From a checkpoint of a small image FSQ autoencoder: 48-pixel images, encoder activation relu6.
Rows from block 0 of the decoder, named by matrix and row number. Each number is 128 + 32 x the weight over its row's rms, rounded and kept within 0 to 255. All counts start at 0. After the name is the row's rms in percent of the matrix's.
# conv: 3x3 conv (decoder.mid.0.conv.weight, 256x256x3x3), inputs 18-23, a 3x3 kernel for each
conv.115 110 [160 115 132 153 203 130 159 154 132 144 168 130 170 149 133 163 146 167 141 119 143 140 250 147 166  81 113 160 146 167 140 200 137 134 179 161 128 110 138 112  13 140 134 110 141 112 132  99 154 181 137  88 131 161]
conv.116 103 [118 173 142 144 115 104 172 170 174 116 127  99 122 111 104 121 131 144 158 145 166 127 168 133 127 135 149 164 114 121 128 119 116 163 131 173 150 146 115 148 125 169 167 146 181 130 119  97 166 132 145 123 129  60]
conv.117 094 [144 174 116 171 132 134 179 163 149 130 125 131 129 121 139 129 155 147 137 128  47 155 189 141 147 148 133  90 133 118 158 144 166 137 146 135 150  94 153 174 191 137 139 156 164 166 160 128 119 119 122 159 177 161]
conv.118 109 [125 137 135 114 151 144 189 164 153 113 134 154 126 132 134  63 102 127 129 127 140 136 158 146 115 123 172 127 143 148 131  89 110 130 123 144 146 102 143 120 157 104  96 144  84 143 169 111 125 187  98 127 173  92]
conv.119 091 [151 217 204 116 109 199 109 173 195 139 132 101 140 133 106  89 123 139 163 171 113 101 122 108 145 135 150 179 155  77 133 102  61 131  74  76 114 137 163 163 152 126 116 137 130 122 125  97 178 117  98  76 120 110]
conv.120 102 [128 130  70 121 143 170 194 126 165  91 137 127 111 104 106 197 152 158 148 124 161 153 154 122 124  93 119 166 103 114 105 110  51 134 194 183  94 133 120 144 137 110 160 173 157 108 122 102 113 129 138 115 128 164]
conv.121 108 [119 184 144 170  72 157 234  73 148 110 106 120 165  96 160 213 132 123 149 122 116 125 105 119 123 131 108  65 151 158 110 182 135  97 117 129 147 181 150 168 134 167 189 169 142 102 109 125  99 115 118 142  76  71]
conv.122 104 [102 134 182 126 147 188 109 126 171 110 138 133 115 151  93  67 118 124  79 120 104 179 146 112  85 137 121 170 130  17 164 130  39 149 122  75 105  95 154  30  92 140 128 131 119 137 132 149 128 112  79 115  75  90]
conv.123 111 [108 167 113 163  67 130 114 129 131 124 123  68 187 149 162 135 175 126 177 127 118 138 104 144 154 148 154 111  85 106 110 151 127 160 111 150 135 120 105 144 175  88 119  94  61  98 146 127 178 110 157  93 132 133]
conv.124 095 [124 128 161 122  80 122 131  99 125 127 141 166 104 123 139 142 147 123 138 130 140 153  26 130 117 164 127 100 181  93 107  45 134 120 149 163  97 123 132 159 178 106 151 128 118 142 127 170  97  22 112 150  87 121]
conv.125 109 [146 178 158 107  17 118  94 128  85 187 175 167 149  71 146 137 154 147 151 134 133 136  39 120 165 152 115 158 179 186 143 176 130 142 130 201 145 149 164 141 162 136 116 144 174 114  97  78  97  65 118 123 120  96]
conv.126 103 [ 96  98  81  91 175 143 176 145 125 159 107 120 126  94 103 133  94 159 124 108 118 100 172 142 133  71 156 152  73 141 130  72 143 144 138 156 202  86 153 171 134 110 140 135 109 113 189 106  99 184  77 126 162 106]
conv.127 092 [ 94 147 177 109 199 152  82 131 165 127 149 111  95 137 105 110 123 105  90  78  78 129 199 161  88 161  82 153 104 133 146 112 114 153 155 134 139 140 146  85  98 119 121 123 128 124 114 117 123 146 133 113 180 142]
conv.128 106 [151 167 140 117 145 140 154 115 134 169 114 155 146 138 164 140 112 116 117  82 147  66 157 118 155 140 160 177 127 167 118 199 198 176 146 155 131 167 201 175  86 163 165 128 151 159 110 144  90 176 136  95 110 147]
conv.129 097 [147 121  99 135 152  97 115 104 110 123 119 112 151 135 108 141 148 134 127 149 101  95 158 139 134 140 135  98 107 114 125 114 105 146  63  79 120  49 119 170 174 115 200 159  98 153 172 141 126 196 107 120 121 193]
conv.130 106 [133 170 106 126 104 134  80 145 120 141 165  70 135 119 187  98 144 113 112 114 105 101 184  69 121 174  88 124  88 113 150 198 121 143  92 140 113 164  58 137 119 123 106 123  58 119 168  99 104 168 144 115 184 133]
conv.131 096 [113  84  64 222 162 100 231 160 146 121 128 107 144 136  86 103 138 128 104  91  77 182 171 155  91  97 148 103 109 158 105 127 105 117 106 137 193 130 125  73 118  94 184 150  92  32 113 132 196 163 121  36 149 123]
conv.132 095 [131 122 138 108 160 116 144 111 112 136 142  97  98 126 109 113  95  92 131 125 139 125 143 139 116 108 128 176 156 138 109 111 145 140 128 104 138 207 171 154  26  91 136 154 146 101  78  84 115 132 159  70  98  94]
conv.133 095 [175 121  78 123 132  97 122 134 172 111  81 128 104 119 152 150 131 127  78  83 106 140 161 118 159 107 172 161 160 177 171 122 124 112 119 120 121 207 147 158  96 133 122 102 107  95  99  66  64 166  70 106 124 175]
conv.134 091 [ 82  94 105  43  69 117  78 102  86 122 130 119  99 146  91 118 148 149 106 159 102  92 107 100 135 140 126 102 132  31 159  74  39 142 140 119  94  93 112 144 194  82 132 114 101 198 158 189  89 124  80 161 134 151]
conv.135 098 [153 124 140 128 125 135 159 137 115 129 155 134 100 121 146  71 100 119  87 112 171 107 133 169 156 156 128 118 164 195 114 151 195 104 164 207  94 150 137 137 136 137 122 148 147 185 122 107 132 140 131  89 100  89]
conv.136 091 [140  58 160  86 133 161 195 134 133 119 123 179  92 134  86 132 102 135 162  91 170 134 155 158 131 115 126 104 132 109 137  79 135 137 169 158  81 108 106 103  92 119 134 133 162 195 118 155  80 131  81 142 125 136]
conv.137 101 [120 122 151 191 177 117 143 110 125 109 137 143 122 139 159  82 103 113  77 152 109 106 125 109  83 114 129  34 112 141  26 138 101  85 102  79 170 107 129  94 157 169 115 143 140 108 156 159 162 137 164 113 122 137]
conv.138 104 [130 152 108  68  95 112 155 178 122 161 128 114 168  97 171  95 116 132 149 157 160  23  69 123 136 136 152 128  64 121  76 142 170 125  69 144  90 135 109 197 135 150  46  99 122 128 133 125 137 117 171 135 175 108]
conv.139 091 [110 149  85 132 215 145  79  81 108 134  98 149 149  94 162 128 125 115 126 172 122 134 190 146  59  50 107 196 111 133 220 139 110 182 103 105 101 126 119 102 115 128 135 169 120 122 150 120 146 164 126  63 100 137]
conv.140 101 [141 159 112 115 246 131 130 117 159 148 134 131 119  76 137 187 131 168 109 187 126  75 129 158 140  66 135 140  57 183 105 102 155 187 104 154 140  56 130 112 130 104 118 142 115 152 150 108 124 167 122 124 164 151]
conv.141 104 [130 122 139 121 117 162 126 142 152 165 175 178 168 170 151 121 103 134  71  98 110  92 136 151  98 171  92 121 149 129 117 161 140 110 150 104  77 113 150  91 137 152 123 118 137 177 165 125 167 139 166 124 127 121]